{
  "arch": "resnet",
  "model": "image classifier",
  "dataset": "gratings and oriented noise at many angles and scales",
  "train_examples": 197500,
  "image_size": 24,
  "crop_scale_min": 1,
  "horizontal_flip": false,
  "targets": ["angle"],
  "num_classes": 12,
  "norm": "groupnorm",
  "hidden_act": "relu",
  "weight_standardization": false,
  "depths": [4, 4, 4],
  "kernel_size": 3,
  "stem": "deep",
  "avg_pool_shortcut": true,
  "widths": [48, 64, 96],
  "label_smoothing": 0.05,
  "loss": "cross_entropy",
  "init": "small_normal",
  "residual_init": "none",
  "optimizer": "soap",
  "beta2": 0.99,
  "learning_rate": 0.0035,
  "beta1": 0.95,
  "shampoo_beta": 0.99,
  "eps": 1e-08,
  "precondition_frequency": 50,
  "max_precond_dim": 1536,
  "merge_dims": false,
  "one_sided": true,
  "adamw_lr_other_params": 0.00093,
  "max_grad_norm": 1.0,
  "max_steps": 16400,
  "batch_size": 128,
  "epochs": 10.6,
  "lr_schedule": "linear",
  "final_lr_fraction": 0.1,
  "warmup_steps": 820,
  "weight_decay": 0.04,
  "adamw_weight_decay_other_params": 0.05
}
Rows from block 7, named by matrix and row number. Rows with one number belong to one channel. Each number is 200 + 30 x the weight over its row's rms, rounded and kept within 0 to 999. All counts start at 0. After the name is the row's rms in percent of the matrix's.
# convs0: first 3x3 conv (model.blocks.7.convs.0.weight, 64x64x3x3), inputs 13-25, a 3x3 kernel for each
# convs1: second 3x3 conv (model.blocks.7.convs.1.weight, 64x64x3x3, transposed), outputs 13-25, a 3x3 kernel for each
convs0.21,095,166,235,246,181,189,195,261,191,211,216,223,224,198,201,221,188,141,159,148,203,166,212,210,194,205,175,181,208,185,189,197,231,188,166,209,220,204,200,207,172,177,166,168,192,187,199,216,299,169,189,160,205,182,185,145,204,236,213,175,206,211,231,234,184,224,149,234,234,239,192,190,173,217,211,247,194,227,260,148,250,207,174,162,200,178,161,190,219,207,251,175,195,200,172,161,157,229,226,230,163,154,170,231,202,171,236,219,202,148,212,215,195,209,198,180,199,148
convs1.21,100,169,283,191,223,243,157,199,226,194,141,116,152,189,167,170,239,201,204,204,227,179,161,236,207,170,212,203,181,240,191,217,225,167,236,168,196,199,212,174,226,207,184,213,208,150,194,209,196,234,207,148,133,162,247,146,271,166,175,214,181,230,182,200,220,145,287,178,190,186,208,172,125,225,216,178,189,190,194,183,166,215,208,232,187,229,234,186,216,243,179,242,214,193,229,216,184,220,210,177,181,221,219,214,206,183,177,202,162,215,193,205,208,182,159,193,203,194
convs0.22,070,182,168,256,197,197,254,190,169,225,224,192,211,232,205,195,181,218,219,149,210,137,142,199,220,165,251,242,216,206,213,229,217,227,204,143,220,229,162,242,150,243,162,220,213,200,213,203,222,222,183,191,182,247,196,230,195,252,166,198,206,166,194,209,196,228,254,198,190,223,193,129,193,194,180,132,210,268,237,237,222,212,208,220,211,223,185,179,195,153,195,174,173,188,238,197,166,196,172,238,221,150,195,208,174,229,145,226,186,155,227,221,196,212,228,182,220,191
convs1.22,086,218,223,186,171,253,181,220,270,162,182,182,239,224,190,178,245,280,198,212,200,203,227,264,185,147,197,211,188,231,173,193,196,194,196,194,146,188,153,231,203,240,170,188,225,135,175,188,163,241,221,189,205,194,189,184,233,182,209,239,213,196,206,198,126,208,214,159,198,284,198,177,232,181,215,196,217,225,227,194,169,111,189,220,201,237,277,202,225,205,156,214,219,165,257,231,182,218,239,121,243,241,179,186,203,249,123,184,136,238,203,226,140,215,194,192,203,194
convs0.23,080,190,237,171,187,250,219,204,254,248,198,191,225,178,215,212,234,200,162,218,174,214,182,234,221,168,208,184,230,180,181,199,243,195,200,211,209,171,171,181,198,192,241,171,229,205,224,176,199,185,213,187,201,223,226,148,206,164,200,165,201,168,218,235,151,227,245,199,298,198,187,175,186,199,156,198,194,256,245,208,154,231,208,183,189,171,163,243,213,206,190,176,188,239,180,252,165,256,198,208,211,199,156,227,158,198,152,234,226,167,218,161,172,218,167,159,214,173
convs1.23,092,201,187,213,215,206,185,204,171,219,189,150,195,168,186,188,235,244,187,157,200,220,167,201,249,219,193,216,200,176,206,217,192,214,185,190,168,183,209,239,230,217,149,143,178,193,162,198,228,227,151,210,157,215,204,206,195,205,239,158,275,236,170,229,204,172,186,182,213,205,147,197,107,190,156,186,185,203,204,225,187,142,187,231,213,214,218,204,193,234,201,179,222,173,244,197,218,187,239,178,240,241,182,217,236,176,176,165,120,205,188,186,224,213,200,198,187,183
convs0.24,106,192,167,198,194,188,201,218,201,204,160,213,205,182,181,220,210,171,238,231,195,215,216,201,175,199,226,208,175,187,212,218,197,181,183,188,193,216,152,185,220,194,273,178,175,174,204,264,191,159,168,185,218,226,182,204,194,159,168,281,221,199,152,168,211,216,199,186,227,185,196,186,223,198,190,246,170,194,204,178,198,205,212,167,163,198,176,218,242,199,168,169,212,208,183,214,206,187,158,168,245,146,121,203,312,235,168,161,163,245,207,193,172,203,183,182,199,188
convs1.24,104,188,180,228,202,146,206,170,194,176,227,204,203,186,217,208,224,167,183,185,218,218,242,223,228,209,172,215,236,192,194,207,160,162,209,156,232,183,191,213,191,206,186,165,214,168,226,147,210,200,162,208,177,208,245,227,189,204,244,161,238,213,169,245,187,260,172,219,185,120,174,164,99,240,183,252,215,225,233,156,189,170,216,247,172,211,219,194,210,220,225,192,207,174,184,205,193,193,215,211,238,233,233,204,179,160,201,204,157,261,181,270,147,192,139,185,175,186
convs0.25,108,181,186,114,241,172,208,221,263,205,186,212,204,151,205,215,192,196,169,216,187,207,215,250,202,169,182,188,193,193,231,171,205,196,173,193,250,200,174,243,199,194,149,183,174,232,164,208,150,274,209,173,171,195,274,196,233,174,219,230,204,162,206,159,166,186,189,233,247,224,155,210,144,231,182,179,219,303,187,242,175,159,203,211,238,183,212,173,218,219,212,174,249,196,158,160,154,212,250,169,210,216,179,227,226,163,179,227,174,165,234,170,168,174,219,248,143,171
convs1.25,105,205,237,166,135,187,250,189,212,227,174,203,197,143,162,168,173,196,226,185,238,169,179,207,222,212,192,220,225,200,127,187,191,232,264,162,253,216,192,122,136,210,264,235,178,174,191,203,187,207,174,206,216,227,197,211,201,168,183,205,225,221,201,194,189,217,146,139,193,231,199,212,165,164,167,124,206,242,211,227,210,197,196,208,183,203,197,236,217,189,212,170,167,207,203,179,245,223,190,176,225,196,131,237,215,172,241,160,188,164,217,162,222,181,220,209,198,205
convs0.26,088,184,205,169,209,229,212,265,222,197,203,217,187,176,191,180,207,246,172,215,192,229,185,176,184,221,167,209,271,172,216,185,233,184,183,224,236,190,199,189,204,184,187,148,215,270,203,184,197,171,240,247,189,212,198,232,240,222,162,182,198,220,213,150,183,191,222,198,205,193,229,225,188,238,243,135,192,169,208,224,150,213,148,206,200,253,216,197,163,161,172,155,197,216,218,182,207,222,180,119,203,228,227,199,188,165,159,201,203,187,198,168,155,191,239,178,187,227
convs1.26,095,212,166,162,213,254,192,184,193,235,145,154,237,224,168,158,270,183,171,203,165,190,230,229,204,212,141,200,236,157,240,206,207,202,233,135,215,182,225,217,155,205,168,138,161,331,211,197,179,191,192,230,157,173,213,224,191,152,177,244,179,207,196,198,191,175,242,164,192,217,190,118,201,197,219,187,168,183,200,208,231,204,193,200,223,209,197,216,201,189,218,190,206,250,206,208,215,186,200,229,251,204,213,231,241,200,245,210,186,193,179,213,225,248,219,214,153,243
convs0.27,114,192,170,245,189,170,218,192,216,258,170,201,140,179,204,242,212,194,261,230,194,183,199,192,211,205,184,212,184,264,218,178,193,278,173,187,192,179,215,211,182,203,242,183,181,189,198,185,213,172,244,168,208,236,195,193,134,174,257,247,167,189,204,227,212,162,172,235,222,212,203,158,213,139,169,174,232,187,200,155,193,210,197,222,289,173,146,166,209,142,161,210,230,181,163,212,171,226,192,233,175,186,162,157,178,210,205,212,245,172,192,197,176,188,225,179,179,213
convs1.27,101,212,165,260,230,134,211,212,199,242,213,179,220,154,165,227,188,202,112,237,169,213,190,208,223,192,182,189,137,227,236,236,192,202,195,228,168,193,175,206,201,204,199,184,201,216,154,197,210,227,195,129,176,216,205,188,216,205,194,206,202,185,190,162,181,199,193,201,200,187,167,181,192,194,201,170,186,214,233,144,189,201,213,197,224,230,204,202,211,188,219,190,206,201,190,197,212,175,196,204,190,205,174,199,220,230,214,242,165,210,214,228,192,213,173,177,195,170
convs0.28,108,155,227,182,169,233,189,250,202,198,168,202,243,202,165,199,156,188,184,207,268,225,241,154,154,148,188,218,199,205,199,159,174,200,203,194,244,243,182,195,200,205,213,147,218,217,198,211,217,236,169,229,206,206,165,172,218,156,156,270,209,196,264,217,199,219,222,165,242,163,222,256,169,218,202,265,141,200,186,242,204,167,211,141,189,230,181,220,205,207,228,209,164,189,197,278,220,255,195,146,175,239,168,219,177,170,225,186,205,170,205,214,199,225,142,210,194,171
convs1.28,102,174,196,184,214,231,204,165,199,222,154,166,152,166,199,180,159,158,170,147,245,228,267,210,234,201,181,171,226,197,182,217,148,234,187,210,176,219,229,130,225,105,145,145,192,237,257,146,160,218,178,238,182,197,208,220,175,220,221,104,268,226,199,265,228,168,182,227,129,123,193,253,92,264,193,172,150,115,163,193,225,214,232,229,184,208,205,184,210,244,215,212,243,189,181,185,253,218,220,230,215,207,173,177,214,200,202,221,185,222,190,170,191,214,206,187,206,221
convs0.29,093,204,233,174,168,208,183,206,200,181,169,200,205,240,211,204,170,196,186,174,241,214,206,267,148,191,134,214,223,200,188,213,260,232,150,171,250,204,223,170,220,197,184,145,180,236,193,222,215,208,229,183,163,205,197,207,236,178,207,184,212,232,213,147,215,174,145,211,198,259,198,193,170,194,222,199,204,174,226,222,207,166,170,172,178,169,208,181,252,206,214,194,221,176,171,197,251,163,274,174,192,187,225,168,238,148,236,175,199,165,176,186,177,208,245,179,186,154
convs1.29,097,180,209,164,219,148,234,158,205,213,144,153,172,220,173,156,224,186,155,203,215,193,243,178,236,175,161,240,184,213,197,188,171,219,236,198,170,197,173,112,128,181,253,170,248,195,199,220,192,173,206,208,167,193,220,211,195,206,188,235,190,214,209,182,187,263,163,172,204,191,156,145,171,215,166,165,140,213,173,230,192,183,197,231,191,202,203,228,212,222,231,226,209,227,179,242,222,210,187,198,208,187,153,220,212,184,231,140,229,182,197,232,225,201,206,196,164,193
convs0.30,091,183,184,209,173,239,163,234,212,177,184,236,203,166,193,208,182,191,178,252,197,165,284,136,216,155,213,171,175,193,216,154,181,177,203,249,215,233,198,218,138,192,236,162,234,199,233,200,186,135,174,190,236,184,209,196,180,236,166,195,212,233,223,157,216,201,216,189,203,215,238,191,178,179,252,231,231,208,175,196,239,144,184,167,225,181,190,186,207,192,204,211,233,170,201,201,157,349,197,196,181,204,155,266,204,227,207,202,177,227,176,202,207,199,205,273,158,147
convs1.30,100,183,142,199,228,161,217,223,165,241,197,155,154,177,215,205,235,225,197,144,208,280,246,199,193,150,191,235,165,235,233,188,149,230,164,265,166,227,234,135,287,127,140,128,205,177,185,195,173,215,207,211,223,201,198,216,216,158,239,176,244,209,223,212,173,206,183,196,208,196,135,234,153,236,194,110,202,218,173,201,147,210,159,243,193,207,205,197,205,267,195,180,229,146,223,201,219,172,242,219,151,229,192,184,244,217,167,197,193,178,220,209,215,155,203,180,204,223
convs0.31,095,162,252,242,204,203,206,208,210,222,164,202,224,211,176,227,206,186,176,203,194,157,227,189,198,201,223,176,253,185,182,215,202,224,177,208,178,184,175,241,163,214,193,179,220,173,215,187,215,250,213,196,231,149,157,151,190,211,184,216,213,195,188,299,146,194,196,190,242,247,183,189,269,195,225,149,204,251,172,168,195,189,245,238,206,190,230,175,192,165,166,148,217,168,195,237,198,217,201,170,202,219,144,166,176,185,242,211,155,185,190,203,152,188,227,167,194,148
convs1.31,100,166,277,177,186,237,208,171,253,123,191,210,156,175,150,205,188,184,191,188,241,190,172,229,174,165,222,201,138,203,199,183,221,208,169,243,190,201,189,202,205,235,218,207,213,157,148,213,198,172,240,230,232,172,196,99,234,167,146,232,211,194,192,237,191,92,228,196,118,252,200,213,236,179,211,192,187,179,185,230,209,186,208,201,199,217,224,195,213,243,188,224,198,173,254,234,170,224,203,174,169,215,209,213,192,242,219,211,179,178,158,217,240,185,251,180,240,169
convs0.32,105,205,217,166,203,189,223,165,227,170,196,237,229,190,217,224,173,189,168,191,154,279,189,188,196,257,181,193,235,180,193,215,189,230,182,169,202,224,154,157,219,193,244,195,160,198,200,250,189,212,191,252,172,184,171,181,224,155,185,243,197,194,261,202,175,182,230,155,245,143,255,234,198,238,229,176,221,227,197,275,152,176,188,162,216,183,187,179,153,179,178,174,167,234,176,264,218,170,191,203,189,203,157,227,177,216,185,193,186,191,212,187,200,194,212,170,180,175
convs1.32,102,227,127,223,199,200,262,205,199,287,162,162,131,224,215,229,177,210,200,198,172,243,216,217,228,212,130,228,230,145,228,237,164,202,134,217,196,171,177,244,171,204,193,134,152,300,234,168,187,164,226,263,176,244,201,267,155,239,249,174,236,171,214,214,178,196,127,167,210,146,179,189,163,226,224,216,143,152,174,191,227,177,189,202,227,191,217,225,177,177,273,182,234,228,177,216,242,183,213,245,247,195,215,209,181,192,217,204,157,172,158,207,196,218,253,229,213,208
convs0.33,099,187,188,181,192,209,258,206,194,249,163,180,181,216,204,225,196,203,163,290,190,221,189,208,206,185,208,184,193,187,180,182,235,290,197,181,155,183,162,198,169,186,236,175,215,182,203,214,164,151,234,229,206,203,184,141,240,226,209,189,210,232,187,229,163,225,203,224,189,214,214,158,223,191,191,178,228,183,172,193,222,172,255,226,241,176,204,188,238,189,156,190,171,218,284,187,206,174,149,183,248,218,169,178,251,230,160,186,194,137,222,202,210,173,217,228,231,166
convs1.33,101,196,212,158,188,204,233,195,186,200,202,160,159,237,231,176,168,223,182,145,193,214,132,246,205,219,258,216,186,241,182,216,181,190,223,205,166,194,245,212,246,230,124,202,220,180,252,226,215,240,149,149,209,145,198,207,269,184,196,222,160,183,161,205,157,124,281,177,189,235,180,192,238,225,226,206,239,214,101,164,206,246,216,221,214,213,243,192,184,225,180,213,212,200,223,223,141,190,197,204,210,204,255,195,161,200,204,191,191,213,204,204,162,201,157,223,178,221
convs0.34,109,226,186,241,141,231,234,221,186,160,157,209,186,183,220,216,229,167,228,209,180,212,231,176,187,155,189,229,139,266,194,207,216,260,171,206,231,163,272,161,195,170,234,192,228,177,199,211,157,224,177,207,158,198,182,251,183,179,209,214,186,194,192,193,197,184,172,196,206,199,199,190,215,203,224,216,201,143,198,214,203,170,210,218,225,231,168,177,180,191,162,212,207,186,180,219,191,252,176,241,225,195,175,184,200,202,203,202,217,180,214,191,166,221,177,167,218,212
convs1.34,106,194,142,235,218,178,163,197,206,206,216,201,260,184,188,248,158,133,144,186,197,257,171,161,194,151,241,221,134,241,258,190,180,175,172,216,178,174,220,161,196,181,175,147,269,196,167,227,167,227,218,196,228,190,188,199,216,235,243,174,208,166,182,201,185,196,204,199,164,166,122,217,207,169,217,183,214,205,162,195,182,227,197,203,190,224,215,229,185,222,220,211,240,212,232,197,208,191,189,204,212,202,205,217,191,208,205,255,194,165,231,180,213,233,171,207,219,188
convs0.35,091,199,163,230,256,206,149,209,255,198,166,216,183,197,199,187,188,207,174,242,201,180,196,227,179,197,162,203,201,200,197,199,222,212,162,193,248,179,195,170,186,181,210,183,214,201,209,198,150,232,263,175,166,196,192,194,207,247,171,158,198,229,226,194,204,205,200,161,197,195,199,170,203,195,246,217,178,196,238,211,210,144,163,255,245,238,273,224,199,217,218,152,211,198,236,223,203,161,169,201,261,232,220,171,176,128,154,289,180,146,218,186,239,193,181,194,236,215
convs1.35,095,191,222,176,208,201,224,153,157,168,242,219,214,157,175,198,129,155,136,155,198,241,220,216,173,170,161,219,182,179,234,218,197,205,214,207,210,207,221,189,242,190,164,183,146,241,196,210,174,168,191,215,209,198,163,212,220,191,200,220,182,172,195,201,186,164,229,193,217,208,165,162,231,198,218,207,203,213,170,209,173,265,210,189,193,185,173,217,194,221,243,165,212,180,184,196,214,173,185,194,175,183,203,224,176,194,158,189,247,177,229,131,213,143,183,211,155,228
convs0.36,091,175,175,180,204,245,284,143,206,196,155,178,190,188,198,205,247,206,221,270,273,209,215,197,181,210,171,156,203,208,170,204,207,195,251,212,203,206,198,135,224,202,217,206,173,165,197,205,185,191,255,239,173,233,145,209,169,204,184,210,194,195,172,209,169,152,236,166,197,202,163,175,237,252,221,134,130,145,319,179,181,182,204,215,222,217,208,199,193,184,197,191,193,228,166,199,198,176,182,228,251,195,196,195,183,171,177,164,214,175,206,228,174,223,220,198,229,210
convs1.36,094,228,174,212,185,163,231,209,190,231,229,204,187,163,176,154,187,189,154,217,172,210,191,252,186,220,186,198,167,170,232,182,228,165,205,205,247,225,160,244,215,205,108,156,133,241,186,191,230,111,213,245,239,180,225,211,190,181,184,225,203,169,235,192,163,202,174,165,201,204,198,153,227,133,169,199,218,170,202,179,215,226,218,229,198,195,242,163,236,200,208,182,220,205,201,188,234,161,205,184,202,169,173,212,198,201,167,247,172,212,200,201,192,185,220,177,199,167
convs0.37,106,233,228,299,174,185,135,230,197,158,185,209,256,190,191,188,199,173,207,186,192,173,167,171,193,225,209,202,224,196,218,180,174,209,193,180,187,172,204,214,181,184,209,168,223,157,188,199,192,182,223,136,233,193,191,172,251,225,155,247,181,231,240,202,208,206,176,189,168,185,215,207,183,197,207,228,208,178,171,256,257,181,195,175,93,262,244,188,228,257,206,201,209,196,192,220,220,140,180,155,213,162,295,200,210,193,203,137,207,218,178,208,196,217,176,184,175,230
convs1.37,102,183,168,219,196,222,225,210,191,247,166,220,193,214,179,230,200,123,159,250,207,212,227,163,196,182,141,209,224,180,169,186,197,247,194,193,208,153,191,253,203,188,238,199,203,197,218,151,184,166,208,239,186,233,204,233,138,247,212,151,226,187,194,219,163,238,164,177,222,140,189,229,182,266,210,257,186,183,169,180,282,167,206,185,204,195,165,208,189,204,259,190,176,210,168,167,229,162,182,233,218,194,197,226,176,190,186,214,161,236,124,199,173,238,160,177,217,175
convs0.38,114,189,172,182,227,182,171,174,201,197,193,217,216,173,197,200,189,217,184,196,179,268,238,213,174,188,177,263,233,270,160,206,173,141,187,254,222,192,236,179,256,210,186,169,214,195,170,232,222,189,224,175,180,192,183,211,180,164,185,172,219,272,198,218,168,172,203,258,159,201,185,206,221,225,212,172,200,185,252,225,178,177,229,192,183,203,184,138,210,173,171,232,173,162,217,199,262,159,253,190,209,187,225,191,228,176,259,181,179,199,210,224,144,219,266,194,199,203
convs1.38,105,210,226,165,212,199,203,218,188,144,160,197,184,182,188,183,177,233,214,207,187,169,253,231,226,241,229,151,143,237,195,227,217,196,209,226,136,185,194,184,98,152,260,155,207,260,206,202,207,191,239,215,192,167,186,186,229,186,157,258,177,225,242,167,148,170,237,121,166,229,221,179,218,191,196,169,149,226,219,223,246,202,199,194,208,178,209,238,207,228,214,217,180,232,187,220,236,245,178,201,232,150,201,209,206,225,232,216,150,145,195,208,209,210,237,192,208,185
convs0.39,093,207,192,201,158,168,251,282,201,206,193,182,178,192,209,205,154,206,235,149,228,150,250,218,193,181,179,260,214,240,309,159,171,184,222,182,190,196,194,255,231,187,199,218,163,205,207,174,185,190,210,217,213,223,215,189,197,158,186,248,228,210,171,167,197,197,182,206,185,191,165,216,226,195,207,205,204,177,191,190,229,196,180,195,215,203,222,207,185,184,196,203,184,177,212,222,155,189,239,200,201,197,194,159,188,208,189,198,159,201,161,186,205,193,150,198,170,186
convs1.39,102,186,201,214,172,212,213,236,217,205,181,230,201,163,219,212,122,126,220,248,227,132,169,199,204,198,244,187,223,233,134,183,234,191,227,185,239,199,137,165,183,193,228,229,156,189,196,146,210,210,257,224,189,163,236,169,237,223,177,179,213,186,204,238,207,213,133,185,131,170,190,197,204,236,225,138,200,168,190,169,191,202,208,203,188,230,224,225,252,186,196,246,214,184,238,205,221,213,197,218,180,209,131,194,221,233,187,260,209,230,217,185,181,207,228,165,215,171
convs0.40,090,223,206,212,197,202,207,145,230,275,178,206,193,174,171,215,186,159,275,207,204,172,184,238,221,218,201,204,205,228,331,151,185,248,175,146,193,200,193,170,203,196,235,198,178,199,224,185,197,193,218,206,220,174,241,218,217,190,172,268,194,162,241,169,211,180,242,175,223,204,175,246,192,169,260,186,178,213,158,204,187,177,201,218,227,186,204,179,196,158,142,134,216,206,190,253,179,197,195,191,199,159,177,219,184,172,202,242,221,211,197,174,201,196,151,185,157,219
convs1.40,096,172,185,198,195,173,249,174,245,169,182,229,211,129,225,261,182,170,199,163,221,214,190,213,231,234,219,208,217,212,208,182,209,191,185,165,242,215,211,203,176,203,173,172,220,197,252,197,181,211,166,194,197,194,228,187,182,232,211,190,259,189,137,247,187,159,200,179,191,192,201,190,148,182,189,231,179,246,186,206,155,184,221,249,232,221,218,216,185,206,182,232,223,188,193,228,180,187,191,181,164,244,179,230,181,217,225,218,214,202,221,188,211,183,200,225,210,181
convs0.41,111,227,177,223,177,214,213,183,219,208,162,177,200,186,197,207,149,202,236,241,203,217,250,212,223,215,179,209,145,183,201,227,186,191,198,235,205,187,218,158,197,196,165,178,223,177,211,196,153,241,209,211,208,230,205,211,157,173,207,227,216,179,209,169,214,172,177,241,204,226,168,247,172,168,203,146,228,232,173,161,223,226,198,182,195,255,222,183,168,236,173,175,165,231,207,161,210,215,199,190,224,209,233,256,156,192,197,98,186,166,171,206,184,256,208,199,187,173
convs1.41,103,203,236,205,112,201,211,201,257,216,171,176,185,196,199,217,209,148,209,210,202,200,208,210,239,195,162,210,204,228,188,206,186,216,223,206,190,156,221,172,215,200,225,170,213,215,151,234,214,240,166,196,177,239,200,184,188,194,214,183,228,223,168,217,177,185,191,175,216,215,211,207,127,202,151,144,168,246,233,233,177,204,184,235,208,219,203,198,202,203,210,196,203,197,189,204,209,199,184,225,187,194,209,212,226,198,183,198,177,195,198,171,213,180,229,175,227,190
convs0.42,103,216,190,167,193,173,197,193,242,170,193,176,234,240,191,149,206,158,193,196,224,191,233,153,197,219,178,233,234,243,195,193,223,171,199,191,208,178,223,176,200,202,178,191,182,216,182,196,184,162,216,225,216,250,153,204,195,204,221,202,190,189,201,159,211,200,196,192,229,213,179,190,194,185,145,184,177,252,231,213,185,183,181,245,160,169,249,212,228,177,193,307,191,226,189,239,192,211,174,180,219,181,163,239,190,157,207,192,193,196,180,187,262,193,135,209,185,208
convs1.42,101,219,211,171,222,225,171,129,210,172,172,163,218,208,188,193,187,167,225,179,186,210,220,233,216,228,206,177,201,203,205,208,231,190,162,223,185,208,181,248,248,185,131,216,152,177,218,185,197,214,235,159,198,186,171,201,209,227,204,168,179,174,221,169,210,182,213,186,196,178,171,229,207,240,228,213,172,106,220,179,233,199,204,211,215,205,207,176,227,181,198,189,210,227,182,168,225,216,222,196,215,183,185,161,201,243,191,279,165,252,127,201,197,211,210,184,201,185
convs0.43,094,217,224,202,162,216,200,134,214,211,222,234,236,194,238,148,169,198,189,250,157,190,155,150,179,218,215,235,199,182,183,179,198,178,162,207,184,186,223,172,174,183,217,192,212,245,227,220,243,175,223,211,214,152,152,214,175,235,142,187,189,159,222,237,198,239,185,211,199,238,164,199,194,224,235,201,258,245,217,163,209,182,206,192,238,143,180,180,215,243,199,169,204,163,273,213,188,181,249,183,256,211,226,146,210,176,198,221,176,179,213,200,256,177,171,155,193,171
convs1.43,093,196,246,197,170,184,202,151,228,181,152,181,194,197,180,124,251,258,256,180,212,235,113,230,267,195,245,179,183,184,207,233,213,178,221,175,191,207,223,140,231,230,159,255,194,123,188,202,164,247,195,175,206,153,197,196,231,196,230,232,167,242,189,220,186,195,225,185,199,202,178,167,192,194,175,205,240,195,106,252,172,229,228,187,161,234,239,219,198,236,196,228,160,193,219,224,164,234,205,209,215,234,194,209,184,201,167,140,212,209,251,144,198,159,210,256,139,182
convs0.44,104,191,192,149,150,228,174,195,222,153,217,165,199,190,199,187,243,192,162,252,268,202,210,191,216,190,193,205,161,169,185,154,217,218,220,211,170,219,228,159,181,275,191,177,202,164,204,183,227,184,226,218,201,211,158,136,207,203,211,211,297,162,216,181,198,239,176,168,201,223,185,163,237,196,190,196,152,190,244,217,196,204,208,180,154,200,220,223,177,223,169,202,169,208,181,266,218,170,188,168,190,288,231,216,212,218,151,154,166,173,269,215,236,216,164,253,189,157
convs1.44,101,203,251,173,135,224,163,214,200,197,181,206,187,264,198,178,149,188,178,234,223,181,220,238,233,189,216,177,178,184,203,140,200,204,139,251,168,198,185,200,253,155,149,219,169,177,133,179,216,157,230,218,240,211,216,170,231,197,138,242,186,186,270,231,267,153,176,158,119,169,187,152,246,190,225,161,213,140,198,195,218,222,234,194,189,209,192,208,236,233,204,205,191,174,220,210,234,229,249,202,229,241,219,159,203,198,199,194,215,213,195,208,206,139,227,197,211,212
convs0.45,115,218,144,154,146,301,268,261,211,203,206,176,174,230,201,208,176,203,162,159,283,257,213,188,189,189,192,213,197,177,210,186,179,184,178,192,251,201,253,177,179,180,169,182,207,196,286,180,132,205,225,314,171,179,179,180,170,185,141,202,220,224,212,182,195,239,185,143,199,197,217,216,184,194,251,172,203,191,228,184,208,183,210,255,229,187,178,178,153,182,201,201,197,180,197,198,235,226,184,186,219,177,201,211,207,196,200,225,184,182,203,197,182,196,238,163,193,161
convs1.45,109,188,247,140,222,196,231,204,248,242,161,215,168,196,183,200,195,168,224,167,252,217,197,136,262,198,201,240,193,240,159,227,138,227,246,214,202,175,250,162,195,134,245,180,245,163,239,238,129,167,219,269,252,173,196,197,220,189,239,196,160,202,226,191,189,155,212,199,155,183,173,211,190,199,210,249,160,111,225,178,229,240,211,212,157,207,213,210,234,208,163,240,215,190,182,219,222,189,175,191,177,205,159,189,174,220,193,179,202,203,170,204,223,178,187,190,200,186
convs0.46,085,192,173,237,172,210,165,209,196,210,183,195,166,188,196,174,215,193,234,185,224,174,198,201,239,209,174,196,187,182,204,261,197,180,216,217,189,179,164,220,190,198,266,163,226,207,215,189,262,166,200,177,200,181,155,164,157,240,226,195,185,193,233,212,181,196,208,194,223,196,227,181,191,157,197,214,217,199,168,182,187,143,172,157,220,218,229,201,197,192,186,195,234,253,172,224,224,201,154,170,195,220,156,226,133,176,201,201,186,239,195,194,220,205,195,183,199,178
convs1.46,097,220,228,154,215,209,204,193,139,181,194,140,163,216,212,151,219,244,167,204,241,205,227,173,190,223,197,230,214,214,199,175,178,240,217,200,148,171,232,164,171,174,202,190,202,150,199,219,188,217,212,196,177,175,195,208,224,198,196,196,220,197,203,206,169,189,166,201,154,221,168,203,153,216,173,230,199,177,197,206,148,172,149,217,209,208,240,216,213,236,184,209,220,203,210,212,245,202,205,192,202,224,235,240,232,213,182,151,212,215,199,226,236,182,202,198,199,164
convs0.47,103,202,156,183,224,185,219,219,182,205,212,224,225,156,165,231,166,202,167,198,180,182,248,153,216,226,251,238,161,253,238,189,180,194,175,221,207,203,217,199,214,192,190,179,221,171,202,224,173,189,217,211,223,227,152,207,175,183,236,218,183,180,199,222,205,168,181,199,181,211,229,192,236,193,237,239,241,211,155,179,158,173,192,202,215,176,189,242,198,215,230,241,214,220,181,217,239,228,166,164,180,168,224,191,199,189,244,229,202,215,173,183,121,165,195,216,202,220
convs1.47,096,203,127,249,192,171,201,253,152,206,171,220,199,151,132,206,212,197,164,192,187,224,194,150,202,206,195,226,148,192,206,242,195,215,193,261,159,196,158,222,159,189,211,161,205,206,184,187,193,213,210,214,200,180,190,168,207,204,215,215,191,169,219,183,140,200,187,218,196,182,186,191,196,129,189,194,195,248,191,223,212,189,204,212,212,211,201,253,172,196,230,185,216,201,221,193,226,194,210,197,212,183,183,211,212,177,243,225,153,197,229,215,170,232,196,212,201,135
convs0.48,120,177,216,240,177,238,174,259,236,199,200,195,190,200,217,136,199,177,249,194,218,149,226,253,186,193,206,217,205,173,214,271,182,188,217,187,169,180,170,218,210,181,229,182,208,217,209,177,175,193,172,171,230,304,174,204,207,237,181,228,187,172,203,214,195,261,199,213,227,206,151,189,191,195,177,168,281,197,126,143,230,266,185,187,209,187,227,197,159,192,225,208,183,202,209,193,209,194,188,200,181,190,192,202,198,211,169,206,170,197,182,153,195,193,158,177,244,178
convs1.48,119,201,251,195,206,185,210,207,256,199,217,200,195,149,203,183,210,178,188,159,231,154,193,198,252,216,245,241,214,245,162,190,172,235,265,139,197,187,239,152,190,175,227,209,241,129,178,207,234,256,160,167,221,156,266,187,234,226,219,182,239,239,128,203,200,186,243,195,164,229,207,184,83,222,165,168,232,222,218,183,166,184,179,215,203,195,250,228,182,206,177,202,206,201,203,247,218,196,206,195,178,195,188,178,175,197,247,228,196,229,212,209,209,182,178,211,210,175
convs0.49,096,192,252,187,203,183,190,208,193,222,267,184,105,170,257,171,264,116,256,228,167,215,196,175,184,218,198,193,119,138,193,193,169,158,254,230,197,186,237,176,163,186,244,222,215,167,157,220,218,216,217,201,176,196,208,192,191,204,153,229,215,203,202,190,191,179,195,218,219,216,195,206,192,206,201,204,184,220,208,222,168,205,226,202,255,189,157,199,217,265,212,244,198,164,173,219,174,240,169,223,236,212,198,145,201,201,195,229,215,224,191,238,204,194,179,185,182,178
convs1.49,097,198,175,242,196,162,212,153,196,172,259,195,202,183,186,186,141,191,194,213,207,217,154,179,211,179,204,187,223,185,208,163,213,199,196,139,266,186,216,205,170,259,162,216,181,164,189,176,154,222,212,188,233,164,205,199,213,215,229,200,208,189,195,216,184,177,197,180,193,226,220,188,209,201,237,209,192,230,201,229,182,202,200,147,194,197,214,240,215,223,233,181,180,199,203,191,201,161,180,219,227,219,230,198,204,221,200,236,184,162,217,157,216,187,167,234,235,201